config = dict(
    model='class-conditioned image diffusion model',
    dataset='procedural textures in two colours, tilted and lit',
    train_examples=195000,
    image_size=32,
    horizontal_flip=True,
    conditioning='class',
    arch='unet',
    objective='v',
    cond_dim=256,
    targets=['ground colour'],
    num_classes=12,
    cond_dropout=0.1,
    norm='groupnorm',
    activation='leaky_relu',
    weight_standardization=False,
    widths=[96, 192, 384],
    blocks_per_level=1,
    scale_shift_norm=True,
    attention=True,
    upsampling='nearest_conv',
    init='small_normal',
    residual_init='none',
    optimizer='nadamw',
    lr=0.0016,
    beta1=0.85,
    beta2=0.99,
    eps=1e-10,
    steps=14700,
    batch_size=96,
    epochs=7.2,
    lr_schedule='cosine',
    final_lr_fraction=0.1,
    warmup_steps=730,
    weight_decay=0.09,
)
Rows from block 3 of a small class-conditioned image diffusion model, named by matrix and row number. Rows with one number belong to one channel. Each number is 128 + 24 x the weight over its row's rms, rounded and kept within 0 to 255. All counts start at 0.
After each channel's rows are labels from the 100 images, of 14976 (inputs lightly noised), where the channel reaches its highest value: "responds to" is what is common among them. Only what is clearly more common there than usual is listed. The data: procedural textures in two colours, tilted and lit.
# convs0: first 3x3 conv (model.mid.0.convs.0.weight, 384x384x3x3, each kernel summed), inputs 129-171
# convs1: second 3x3 conv (model.mid.0.convs.1.weight, 384x384x3x3, transposed, each kernel summed), outputs 129-171

convs0.324 [114 121 112 113 124 117  94 133 139  65 130  87  89 128 112 103  83  81  90  95  99 108  89 115 130 137 132 121  88 129 165  70 108 112  76 127 110 115 100  97 112 125  96]
convs1.324 [169 139 136 133 111 131 102 128 113 160 120 119  99 121 178 133 164  85 150 114 124 127 113 107 152 122 130 107  98 125 176 119 146 149 134 150 145 122 150 184 138 128 141]
responds to: teal; ground colour: teal; pattern colour: blue

convs0.45 [129 103 111 124  79 104 139 109 136 151 179 113 148 104  88  99  52 137  95 113  89  93 113 115  88  96  92 158 165 156 135 145 151 133 129 123 132 142 119 124 120 111 165]
convs1.45 [145 127 158 104 116  95 100 110  98 136  81 105 132 117 141 106 141 116  75 142 179 159 122 112 137 161  93  92 144 126 123 132 139 144  98 124 101 109 108 115 170 104 112]
responds to: rays; spiral

convs0.126 [119 148 148 166 141 158 155 102  91 154  91  57  78 127 152 149 178  95  83  94 132 141 122 139  80 172 147 115  77 143 125 177 134 146 120 145 149 121 103 148  97  68 114]
convs1.126 [117  89 122 152 130 178 147 139 137 127 154 132  80 143 119 136 126 143 124 173 135 139  94 143 111 103  89 171 159 118 101 141 110 132 126 141 126 123 163 141  97 136 120]
responds to: crumpled

convs0.289 [132 112 113  65 128  77 101 120 134  81 112 127 103 132 141 116  85 105 125  84 111 132 116 140 101 119 160 118  88 110 157  87 109 119 108 140  96 159 108 115 129 132 122]
convs1.289 [ 96 104 128 134 157 181 103 107 168 120 100 113 111 132 155 137 154 144 167 136 133 112  85 103 170 111 103 129 115 124 118 131 155 107 134 137 139  98 129 139 111 144 113]
responds to: seen at a slant; yellow; ground colour: yellow

convs0.228 [140 120 142 130  94 131 142 172 157 134 124 128  92 140 133 150  80 119  96 131 165 122 130 136 118 141 118 107  96 110 147 126 122 125 125 144 128 114 127 133 126 116  92]
convs1.228 [139 117 140 148  74 127 117 118 111 113 121 166 123 152 162 119 141 153 128 135 131 179 185 125 142 140 127 126 137 184 175 147 167 103 103 147 136 154 175 175 159 159 160]
responds to: red; pattern colour: red; ground colour: grey; pattern colour: orange

convs0.374 [100  95 151 122  73 161 129  92 106 138 107 101 100 124  96 111 152 150 123 167 102 113 132 121 118 129 127 114 156 103 127 121 145 115  93 119 111 129 126 158 127 101 135]
convs1.374 [190 144  82 123 130 118 117 149 155 105 115 143 124 138 117 143  73 103 134 105 150 107 122 126 158  97 137 125  95 133 138 138 116 137 100 151 130 137 143  98 171 165 137]
responds to: rays

convs0.141 [ 82 150 134 148 124 115 132 120 133 141 115  95  88 117 182  82 212 122 124  71 105 129 122 134 103 106 117  91 101 119 115 144 129 143 123 131 120 122 155 136 140  79 108]
convs1.141 [142 109 109 114 166 169 160  91 143 147 139 134 123 154  66 129  63  82 174 155 119  95 127 107 117  74 127 143 103 142 111 122 155 172 153 136 145  74 143 114 111 136 152]
responds to: purple; ground colour: purple; pattern colour: brown

convs0.260 [105  98 140 147 132 168 147 133  71 128 137 168 127 143 111  92 141 114 112 130 106 114 107 119 139  91 124 128 142 178  59 124 104 121 158 100 130 117 151 125  99 140 145]
convs1.260 [135 135 105 118 111  93 103 100 117 110  90 116 103 100 143 139 153 131  88 121 137 163 116 106 126 147  97 104 127  73 172 137 118  97  97 158 124 138 118 105 133 112 115]
responds to: white

convs0.36 [119 122 131  87  87 158 129  93 116 106  70  96  95 121 113 149 145 101 114 124 132 133 114 115 103 133 129 133  84 107 144 112  92 162 145 142 114  92 105 125 117 113  93]
convs1.36 [123 149 125 118 176 104 129 158 143 128 151 146 135 110 121  89 119 129 103 172 123 131 104 141 133 166 131 118 156 112 165 174 130 110 114 126 129 125 106 113 148 142 108]
responds to: cloudy

convs0.275 [106 157 136 152 144 145 127 142  86 117 152 142 119 114 131 141 121 126 129 153 147 134 122  73 134 160 117 117 121 139  83  98 125 153 110  91  94 109 131 123  84 116 140]
convs1.275 [175 166 120 153 113 154 123  97 106 131 122 132 122 174 158 133 172 116 135 159 137 130 104 102 143 163 122 121 106 106 131 119 123 132 109 136 121  94 117 140 136 136 102]
responds to: crumpled; red; ground colour: red

convs0.193 [158 172 133 143  89 111 124 147 129 117 187 145  78 124 141 137 115  83 128 149 117 120 119 122 121 155 135 129 111 134 139 134 128 126 122  97 149 119 152 140 106 110  67]
convs1.193 [147 162 127 152 132 217 122 138 110 138 129 124 115 150 175 164  95 112 148 113 129 148 151 116 115  68 163 120 130 116 118 103 136 118 143 157 133 132 133 157 135 128 146]
responds to: pink; ground colour: pink; ground colour: purple

convs0.212 [143 159 161 164 104 180 182 146 160 158 126 110 115 166 125 128 108 134 107 125 144 130 146 132 104 135 104  90 123 119 148 147 137 119 132 149 131 142 131 121 124 107 102]
convs1.212 [110 127 126 138 140 117  92 114 110 124 111 117 149 122 121 124 147 132 133 148 104 155 107 135 156 147 127 152 118 129 117 136 139 117 172  87  98 132 145 155 139 113 133]
responds to: coarse scale; red; ground colour: red; veined

convs0.348 [147 142 164 136  61 141 161 169 161 155 110 108 122 159 104 147  91 112 146 106 136 138 135 130  79 141 137 119 139 103 136 118 108 133 106 117  97 122 160 174 159  94 138]
convs1.348 [143 114  84 158 121 148 104 103 121 105 148  65 102 121 146 105 138 144 183 147 116 143 143 166 145  89 149 146 139 170  80 176 151 126 125 139 136 184  99 102 111 145 125]
responds to: crumpled; crosshatched

convs0.30 [140 108 102 109 145  81  98 116  78 149 141  68 154 112 107 116 113  95 123 133 162 114 144 112  89 117 144 122 169 141 145 106 109 113 127 171 129  90 134 134 100  96 182]
convs1.30 [ 95 115 137 117 139 148 129 139 169  90 100 113 114 125 106 162 154 115 136 124  97 136 104 141 117 187 113 168 121 177 145 124 138 153 172  99 114 122 152  61 146 110 136]
responds to: purple; ground colour: purple

convs0.21 [166 120 132 124 125 102 125 153 117 126 156 146 110  98 138 125 131 109 141 141 124 139  94 144 154 143 152 145 138 149 136  97 146 116 147 124 128 135  91 151 143 155 142]
convs1.21 [146 108 145 148 147 177 120 138 119 169  93 128 125 151  79 143 181 135 159 132 126 131 157  96 103 125  82 156 123 132 141 124 108  72 117  92 148 116 155 142  67 149 152]
responds to: black; coarse scale; white; ground colour: black

convs0.367 [145 147 147 173  92 168 155 159 169 165 133 121 101 164 111 134 110 155 125 108 121 141 148 130 124 136 135 153 131 124 138 136 150 150 115 126 145 164 156 148 154 131 150]
convs1.367 [148 126 126 148 167 113 118 127 123 137 109 124 140 173 151 100 119 128 142 139 124 143 139 129 143  93 120 130 157 136 126 120 128 138 121 146 147 147 116 100  91  85 130]
responds to: grey; ground colour: grey

convs0.312 [127 143 101 103 100 136 107 130 133  49 103  84  72 139 127 112  60  84 107  87 110 105 109  96 109 129 144 109  97 138 161  75 111 140  67 118 110 155 124  99 142 124 106]
convs1.312 [145 145 139 135 122 169 123 122 124 121  82 152 150 139 125 140 132 192 105 150 132  96 119 128 125 138 116 128  90 141 173 130 125  90  91 134 142 137 143 163 116 117 152]
responds to: ground colour: brown; ground colour: red

convs0.364 [115 137 120 185 108 117 134 100 145 163 130 105 145 151 117  92 117 153 126  79 114  86 109  74 102  85 127  94 105 118  65 115 104  95 135 117 101  94  96  96 114  96  99]
convs1.364 [131  99 147  99 107 161 100 136 102  93 108 111  92 157 121 157 118  83  94 113 104 151 118 160  90 137 118 135 141 118 193 112 119 135 101 120 143  96 158 160 119  95 110]
responds to: white; pattern colour: white

convs0.209 [146 124 158 123 101 151 153 170 178 132 116 117 119 167 100 153  72 124 121 123 163 128 158 171 120 149 119  95 129 122 149 116 130 164 122 121  95  98 118 145 122 126 130]
convs1.209 [107 104 123 146 116 157 159 133 116 131 102 158 100 142 135 141 112 131 149 124 122 106 139 135 147 135  96 123 131 152 133 178 167  96 120 130 191 128 108 165 129 135 146]
responds to: cloudy; camouflage; ground colour: blue

convs0.320 [133 120 103  89 124  98  85 126  87  81 114 118  97  93  85  99 105  88 107  93 119 136  84 119 102 145 128 137  87 138 140  84  90 113  91 101 112 125 127  97 144 149 138]
convs1.320 [148 183 163 176 147 186 118 125 144 105 122  74 108 170 153 125 150 113 160 153 131  87 173  96 163  58 131 128 163 155 147 124 118 120 101 171 153 135 126 138 103 124 102]
responds to: black; ground colour: black; rings

convs0.48 [112  37 106  78 157  85 111 125 114 117 118 159 179 114  88 143  67  97 128 139 123 160 136 121 103 135 119 117 184 107 132 143 112 110 156 104 116 131 131 131  99 143 177]
convs1.48 [119 129  98 134 155 153 114 125 110 166 144 144  79 162 155 140 187 140 119 151 147 128 102 163 149 100 135 135 129 139 112 173 116 112 125 161  90 133 134 161 128 116 137]
responds to: pink; ground colour: pink; seen at a slant

convs0.223 [169 152 157 143 110 118 154 152 151 156 138 121  88 127 125 137 109 116 132 153 172 113 135 141 124 115 137  97 115 148 131 127 142 138 130 138 115 136 112 130 137 116  84]
convs1.223 [129 141 149 184 113 189 124 106  89 107 127 150 123 156 152 122  97 151 138 190  88 118 120 128 138 105 126 155 136 100 120 134 152  81 149 110 144 132 142 131 119 150 141]
responds to: black; ground colour: black

convs0.25 [142 107 124 126 126 133 129 148 124 123 160 174 145 157  82 136 107 124 107 158 132 100 154 118 136 116 146 101 153 111 134 110 141 121 143 128 116 130 112 136 127 125 150]
convs1.25 [118 125 125 120 135  80 111 102 133 137  91 139 135  99 174 176 142 103 126 129 136 165  72 152 137 116  97 116 119 141 147  88 124 140 124 149 142 129 123 108 116 152 111]
responds to: rays; white; ground colour: white

convs0.205 [104 134 125 158 111 113 138 103 126 167 128 113 127 112 139  96 146 144 121 106  97 135 117 119  95  70 128 115  83 123  22 159  80 115 113  93 100 109  94  99  87 104 111]
convs1.205 [151 128 145  94 170 135 119 125 109 117 118 118 111 158 127 162 100  85 102 128 136 134 120 129  89 152 126 119 128 110 210  84 125 142 140 152 112 121 130 149 145  87  96]
responds to: white

convs0.218 [168 147 144 156 118 128 147 138 137 133 155 102  66 139 120 122  88 124 108 125 150 127 112 125 124 109 133  87 118 157 113 124 146 118 152 139 138 151 121 141 119 124 102]
convs1.218 [119 107 120 140 139 172 128  57  93 139  94 144 141 103 110 105 199 116 106 161 110 148 109 138 135 160 105 133 107  93 109 121  97 174 155  51 142 124 126 108 135  99 109]
responds to: black; white; ground colour: black; pattern colour: black

convs0.330 [129 104  82 100 124  94  85 123 127 111 124 116 100  95 105 125 117 108  94 123 114 112 115 126 106 136 129 108 107 109 129 142 129 148  85 140 130 104 121 101 161 103  92]
convs1.330 [143 100 172 132 119 172 148 110  73 118 123  96  76 151 140 162 114  86 169 116 112  69 131 142 147 121 146 111 145 184 125  95 133 117 130 154 110 125 173 137 107 137 148]
responds to: brown; black; ground colour: black; ground colour: brown

convs0.300 [135 102 108 108  79 127 112  90  99 107 101 150  95 128  68 126  94 101 107 146 139  60 105 131  80 136 146 105 156  79 110  93 121 145  85 126 123 110 112 127 140 130  91]
convs1.300 [134  96 135 110 134 126 121 139 144  98 137 146 116 114 135 147 127  91 182 130  96 119 124 144 147 108 128 117 104 163 167 151 118 134 127 171 120 115 142 114 130 145 142]
responds to: black; ground colour: black

convs0.96 [ 97 108 144 104 112 130 125 131 105 136 125  80  99  94 121 118 151 132  99 138 133 157 138 126  81 153 143 141 122 106 125 189 156 117 115 140 163  72 126 128 115  81 128]
convs1.96 [114 103 171 172 117 189 139 142 150 144 143 160  64 181 156 136 168 108 136 158 109 147 135 104 128 114 135 124 156 144 152 172 155 111 103 119 142 148 159 193 168 130  98]
responds to: brown; grey; ground colour: brown; ground colour: grey

convs0.189 [151 162  93 181 160 138 123 153 159 141 117 134 148 140 118 126 116 115 122 120 115 201 138 127 119 137 106 152 136 128 135 102 112 117 157 110 116 145 153 172 169 135 126]
convs1.189 [169 130 126  99 109 129 130 149 156 121  97 173 178 183 138 179 160 178 135 122 171 164 134 128 127 134 139 132 154  97 124 120 125 127 107 134 130 153 125 111 127 144 180]
responds to: red; ground colour: red; pattern colour: black

convs0.79 [119 108 130 135  89 119 137 117 118 102 114  49 144 124 146 103 151 124 113  82 150 157 139  93  88 122 115  98 109 126 140 131 138 124 114 127  86 131 115 100 168  79 122]
convs1.79 [122  78 131 100 137 130 144  99 137 125 135 113 118 129 135 108 118 112 142 111  94 177 127 128  85 161 118 133 136 117  79 133 145 115 144 105 111  93 121 168  99 112 136]
responds to: teal; grey; ground colour: teal; ground colour: grey

convs0.254 [ 95 152 141 164 144 135 125 150  83 130 154 141 122 119 142 134 113 128 139 170 141 139 131  75 132 164 127 142 125 140  77 101 138 159 124  95 115 123 129 132  92 120 140]
convs1.254 [149 133 132 120 115 173 134  77 152 152 128 141 142 137 137 140 189 125 138  97 124 144 113 100 161 171 151 112  94 102 142 141 143 155 106 139 107 129 113 160 127 119 125]
responds to: red; ground colour: red; crumpled

convs0.98 [126 138 150 134  95 133 119 104 133 153 123  48 138 142 140 114 144 128 113  94 130 134 113 132  96 122 146 136 135 130 141 182 121 144 101 128 128 126 167 113  93  79  99]
convs1.98 [112 116 103 126 122 130 133 104 120 132 124  92  98 137 106 130 122 117 127  93 123 133 112 116  86 118 109 147 125 122  97  83 155  90 109  98  97 116  94 163 149  83  96]
responds to: rays

convs0.1 [141 117 124 142 120 124 132 137 134 126 156 161 145 155  90 135 121 106 114 162 121 121 132 125 126 115 124 136 182 120 132 122 146 122 130 136 126 129 111 123 118 144 141]
convs1.1 [134 139 109 134  95 129  96 126 160 120 125 117 128 106 125 148 161 156  96 121  95 117 122 180 130 136 166  98 101 134 149 104 108 121 115 135 145 139 122 108  92  96 156]
responds to: seen at a slant; crumpled; brown; ground colour: brown

convs0.213 [132 144 132 137 108 175 136 123 150 163 161 146  81 152 158 125 114 163 120 144 137  94 138 118 117 132 153 105  78  78 126 130 134 116 118 119 132 136 138 119 150  96  51]
convs1.213 [124 167 135 123 166 158 153 170 150 104 121 135 111 121 168 155  69 126 127 152  93 100 105 156 138 103 132 104 157 132 101 160 107 127 150 142 117 122 101 154 101 153 149]
responds to: teal; ground colour: teal; cloudy; pattern colour: red

convs0.37 [112 118 156 127 102 101 125 134 127 113 154 146 137 118  99 113 175 116 136 147  75 157  99  91 134 125  88 137 141 111 130 116 169 144 102  90 122 113 138  82 133 146 153]
convs1.37 [155 117 135 117 116 109 123 141 108 123 103 135 138 138 134 132 176 119 121  97 165 167 146 151 136 121 139  99 113 183  91 159 104 109 139 101 126 117 144 137 129 145 134]
responds to: cloudy; white; ground colour: white; ground colour: pink

convs0.361 [125 110 106 122 114 123 115 116 119 118 107 120 140 113 119 125 149 116 116  90 116 116  91  92 144  95  96 135  88 127  66 155  42 106 138 112  84 123 104  77  79 121 118]
convs1.361 [115 139 115 118 126 117 135 157 145 140 113 115 110 107 127 136  81 152 148 130 115 104 135 134  77 145 141 108 147 124 212  91 127 145  91 140 106 142 158 132 164 118 138]
responds to: white

convs0.101 [117 121 155 149 137 149 136 113  93 141 119  69  89 131 105 128 213 106 103  99 121 137 143 146 116 145 136 146 116 115 130 193 130 129 116 129 136 107 122 129 144 109  83]
convs1.101 [125 106 141 138 116 151  98 147 133 145 122 146 105 131 161 100 140 112 146 169 120 111 122 112 120  91 129 141 118  91 117  86 116 138 125  72 134 120 134 125 114 154 151]
responds to: red; orange; pattern colour: red; cloudy

convs0.137 [108  99 171 120  94 148 157 126 111 146  88 102 116 106 108 102 130 109 126 146 175 109 129  97 108 138  57 140 149 100 130 167 117  97  91 128 105 104 114 146 107 106 116]
convs1.137 [154  96 159 151 147 165 139 104 149 153 157 125 103 160 128 147 169 143 116 153  93 151 136 154 149  96 147  91 150 138 128 166 159 101  90 140 150 144 112 150 159 127 107]
responds to: grey; cloudy; brown; ground colour: grey

convs0.61 [131  77 125 125 130 127 135 123 135 140 120 169 155 120 113 127  71 113 117 163 130 142 145 133 128 144 129 112 199 112 119 133 115 114 163 109 135 168 133 146 133 132 169]
convs1.61 [113  99 156 158 149 110 141 115 121 145  97 156 100 124 110 172 194 198 109 101 142 142 108 110 182 149 131 118 105 113 165 143 134 144 160  88 129 131 146 129 142 123 133]
responds to: coarse scale; blue; ground colour: blue; cloudy

convs0.47 [131 107  90 132 165  77 125 123 120 142 102 167 120 122 100 127  68 115 119  89 145 101 152  99 151 144 136 171 102 147 129 113 140 166 166 132 123 183 133 144 147 155 144]
convs1.47 [115 141 157 145  95 145 100 124 144 122 116 124 150 100 159 111 127 142 162 154 117 132 145 142 147  92 138 131 127 168 139 154 148  77 124 148 132 124 113 114 114 141 135]
responds to: coarse scale; spiral

convs0.307 [122 109 109  72 114  66 101 154 142  76 130  85 116 119  94 114  87  73 148 102 104 103 102 122 107 127 132  93 100  99 161  76  90 108  99 114  95 129 107 113 133 121 108]
convs1.307 [157 148 159 152 123 176 125 117 136 132 136 105  55 171 155 157 132 101 116 120 125 123 117 134 142 133 141 155 101 160 163 130 157 149  86 153 165 150 134 115 117 135 150]
responds to: purple; ground colour: purple; pattern colour: white; ground colour: black

convs0.127 [118 123 101 111 124  76 110  98  96 137 134  90 106 160 145 116 187 108 129 106 125  97 134 106 132 142 103 107  90 147 112 135 118 120 108 116 126 105 109 112 134 134 129]
convs1.127 [146 135 172 112 145 179 126 122 138 126 120 119  92 120 121 128 128 113 115 128 106 112 140 166  99  91 127 134 116  95 128 157 134 127 149 137 153 114 128 121 137 101  98]
responds to: pattern colour: orange

convs0.118 [121 141 156 150 127 157 160 139  94 136 101  95  87 129 102 112 172 108 106 144 130 122 141 141  80 168 122 153 149 110 119 184 160 154 105 125 150 100 145 159  91 123 127]
convs1.118 [148 134 162 141 140 124 155 141 136 161 101 128 147 115 163 138  90 137 125 180 115  90 126  75 190 114 155 116 107 154 104 100 149 116 139 137 150 132 131  96 146 105 122]
responds to: teal; cloudy; ground colour: teal; blue

convs0.107 [130 132 141 139 112 156 156 129 121 143 103  69  77 130 151 132 147 109  91  92 126 170 136 131  95 157 140 153 114 135 138 193 144 154 124 138 152 121 160 152 138  81 105]
convs1.107 [144  82 141 133 134 170 109 107  97 131 134 149 132 114 114 154 137 145 148 142 151 139 144 106 149  95 105 134 134 161 111 130 120  85 168 112 120 117 174 108 153 126 107]
responds to: pink; ground colour: pink; crumpled; ground colour: black

convs0.41 [115 124 115 109 164 106 121 108 135 150 147 151 185 146 109 122  90 100  99  91 122  88 128 109 122 115 108 154 127 171 119 152 141 127 157 134 111 154 125 115 132 151 171]
convs1.41 [147  81 147 143 116 102  90  93 120  87 116 117  83  86 161 125 133 137 145 164  91 144 142 141 148 126 153 109 128 134 117 128 158 110 135 139 136 143 110 150 113 133  94]
responds to: coarse scale

convs0.13 [135 130 149 120 102 100 150 147 163 140 129 108 135 144 136 147 191 158 139  83 135 172 134 147 106 141 135 133 143 118 131 134 166  91 115 125  91 136 108 136 131 121 119]
convs1.13 [151 105  98 116 169 116  57 133 138 103 124  92 163 118 123 133 113 129 118 121 128 123 160 104  98 125 117 139 125 162 155 116 139 144 147 148 112  86 171 130  95  88 114]
responds to: coarse scale; white; black; ground colour: black

convs0.328 [127 156 126 149 104 169 136 128 163 103 127 100  86 173 156 126 118 117 100 107 136 142 120 146 140 156 124 131 111 150 180 142 107 155 113 110 130 160 133 130 133 118 106]
convs1.328 [141 122  83 127 154 154 104 141 121 102  90 132 172 134 109 138 140 152 173 110  75 132 147 107 127  74 131 139 136 192 125 143 126 181 104  85 154 178 131 116 136 110 157]
responds to: teal; ground colour: teal; blue; ground colour: blue

convs0.130 [106  89 162  90 152 131 116 130 105 137 121  97 117 109 124 127 163 103 117 127 126 170 107 129 106 149 130 137 133 110 144 186 138 113 119 122 115 108 132 140 102 109 111]
convs1.130 [122 102 111 143 131 162 157 136 189 144 149 144  67 165 137 148 119 114 135 130 113 145 143 123 149  90 152 155 132 144 129 134 156 132 127 156 191 157 154 176 118 142 103]
responds to: teal; ground colour: teal; cloudy

convs0.57 [106 151 155 165 124 124 110 140 106 102 171 109  85 131 120 125 105 117  93 133 116 114 110 141 120 148 117 139 122 149 137 109 125 115 138  94  89  60 132 153 117 126 104]
convs1.57 [126  67 122 104 119 129 145 125 128 126  97 129 114 122 166 113 120 152 129 119 146 181 148 152 145 125 142  94 148 135 111 152 153 136 112 146 162 131  88 127 159 151 133]
responds to: crumpled; furry; white; ground colour: white

convs0.227 [122 139 148 160 115 132 160 145 161 186 124 126 153 137 134 158  81 114 124 132 149 122 189 136 133 169 121 103 120 110 157 147 158 139 144 136 106 137 139 137 131 125 110]
convs1.227 [126 143 144 143 117 152 153 129 105 110 128 136 127 138 149 123 128 147 133 144 126 174  65 142 139  88 132 125 126 107 137 154  89  88 150 144 119 164 138 154 100 169 114]
responds to: teal; pattern colour: blue; pattern colour: teal; veined

convs0.16 [116 122 108 116 115 108 116 104 106  78 120 110 127 116  87 138 103 134  95 152 124 128 149 149 122 135 135 154 130 125 137 139 148 147 133 129 134 135 140 142 162 118 135]
convs1.16 [ 80 131 124 103 134 128 118 150 167 133 116 135 126 114 140 138 155 148 161 113 173 131 121 124 140 102  97 111  86 163 118 111 105 140 112 117 133  92 147 106 111 104 140]
responds to: rays

convs0.224 [ 79 116 154 133 158 118 154  77  88 161  93 178  97 101 141 115 107 143 112 136 161  84 132  84 169 137 114 139 104 111  97 119 134 145 152 125 125 134 133  93 120 135 116]
convs1.224 [133 108  90 110 100 107  89 126 159  93 150  98 133 100 150 138  98 139 156 154 112 157 125 163 134  74 147 122 109 152 113 139 138 142 123 159 115 135 127 158 133 138  98]
responds to: rays; black; brown

convs0.108 [103  92 156 114 129 142 119 116  99 138  85  93  74 113 141 127 152 113 128 102 133 145 129 117 109 131 117 140 114 117 127 201 117 128  97 122 120  86 125 117 120 107 138]
convs1.108 [128 134 124 180 122 189 167 128 139 159 143 138  72 177 120 146 148 140 109 160 125 142 145 113 154 126 137 164 168 161 102 137 134 117 150 134 116 135 177 180 146 124 133]
responds to: crumpled; orange; ground colour: orange; furry

convs0.15 [131 101 120 115 118 126 150 144 115  64 185 130 109 128 104 128 135  89 130 142  94 144 103 129 127  94  93 135 155 145 111 117 133 133  98 130 138 120  99 112 143 117 130]
convs1.15 [155 116 124 113 115 124 109 131 137 145  88 148 143 111 120 139 178 153 114 100 146 178 169 156 129 164 124 130 148 153 132 155 103 105 124  85 153 108 150 125 124 172 156]
responds to: cloudy; red; pattern colour: red; ground colour: teal

convs0.340 [148 171 116 139  85 201 165 143 140  89 102  96  90 129  98 137 131  96 103  79  94 110 109 131 121 124 153 117 109 144 121 121 130 125  62 101 115 111 128 115 114 113 137]
convs1.340 [103 182 138 186 161 168 150  92 161 140 120 152 118 140 146  73 115 124 103 165 117 109 125  85 141 137 106 126 122  86  99 116 135 122 123  86 140 153 101 114 168  87  64]
responds to: cloudy; yellow; ground colour: yellow

convs0.311 [120 121 105 106 117 133 105 113 134  58 116  92  88 145 130 103  91  86 102  71 114 121 100 124 123 141 129 108  72 143 177 100 103 138  84 106 121 148 110 102 142 123  99]
convs1.311 [125 179 127 160 140 162 111 137 151 141 139 111 111 150 191 163 145 143 108 143 103 103  88 120 130 128 155 118 107 134 178 115 122 125 119  96 139 121 144 147 120  92 122]
responds to: yellow; orange; ground colour: yellow; ground colour: orange

convs0.262 [ 94 164 141 150 138 155 119 144  80 138 153 142 120 117 156 133 121 134 131 148 150 140 139  81 132 172 120 139 115 138 100 121 116 139 114 106  94 103 130 142  92 121 133]
convs1.262 [155 123 111 165 109 162 107 104 105 133 145 110  98 144 158 137 193 105 118 149 131 129  98 136 125 134 106 125 102  94 138 132  86 158 108 119 118  90 105 115 136 102 125]
responds to: pink; ground colour: pink; crumpled

convs0.10 [104 104 122 122 143 139 159 118 146 152 122 102 181 143 109 121 112 104 124 100 138 100 112 114 106 106 130 137 174 165 119 172 125  95 142 133 120 147 113 113 107 124 153]
convs1.10 [151  75 123 129 140  69  94  79 105 107 129 104 127  81 115 108 112 134 146 156 130 128 140 123 103 152 109 128 139 165 129 137 129 126 111 117 121 121 126  92 161 113 158]
responds to: red; ground colour: red; rays; spiral

convs0.206 [176 123 143 137 105 125 142 132 149 158 142 146  86 129 104 119  55 144 121 180 145 133 141 159 119 119 168  96 127 113 142 113 145 114 136 126 121 124 112 145 124 132  88]
convs1.206 [111 139 127 125 123 207 120 176 135 108 155 176  93 156 122 183  76 127 142 140 129 144 127 140 131 101 126 109 116 112 118 161 144  94 155 151 127 136 148 174 119 139 136]
responds to: yellow; cloudy; ground colour: yellow; ground colour: orange

convs0.42 [132  81 113  89 125 115 123 120 151 132 118 168 195 102 118 154  76 128 133 153 111 107 144 122 149 131 127 149 132  92 146 147 175 126 146 130 157 162 105 131 180 146 162]
convs1.42 [131 123 133 119 110 108 120 104 105 119  93 116 113 131 135 121 143 145 141 146 177 159 111 152 115 133  82 125 126 130  98 106  88 136  85 145 107 128 149  91 153 159  87]
responds to: rays; brown; ground colour: brown; ground colour: black

convs0.195 [162 167 151 150 115 144 164 141 160 134 107 112  95 118 123 136  58 113 117 132 175 110 144 137 120 120 138  80 134 148 127 128 154 150 142 177 129 148 129 147 142 136  82]
convs1.195 [111 128 107 120  73 118 140 126 109 153 115 127 145 100  61 129 156 154 149 172 173 156 122 110  98 153 100 163 124  91 107 124 145 139 105 113 146 140 149  94 105 124 169]
responds to: grey; ground colour: grey; crumpled; cloudy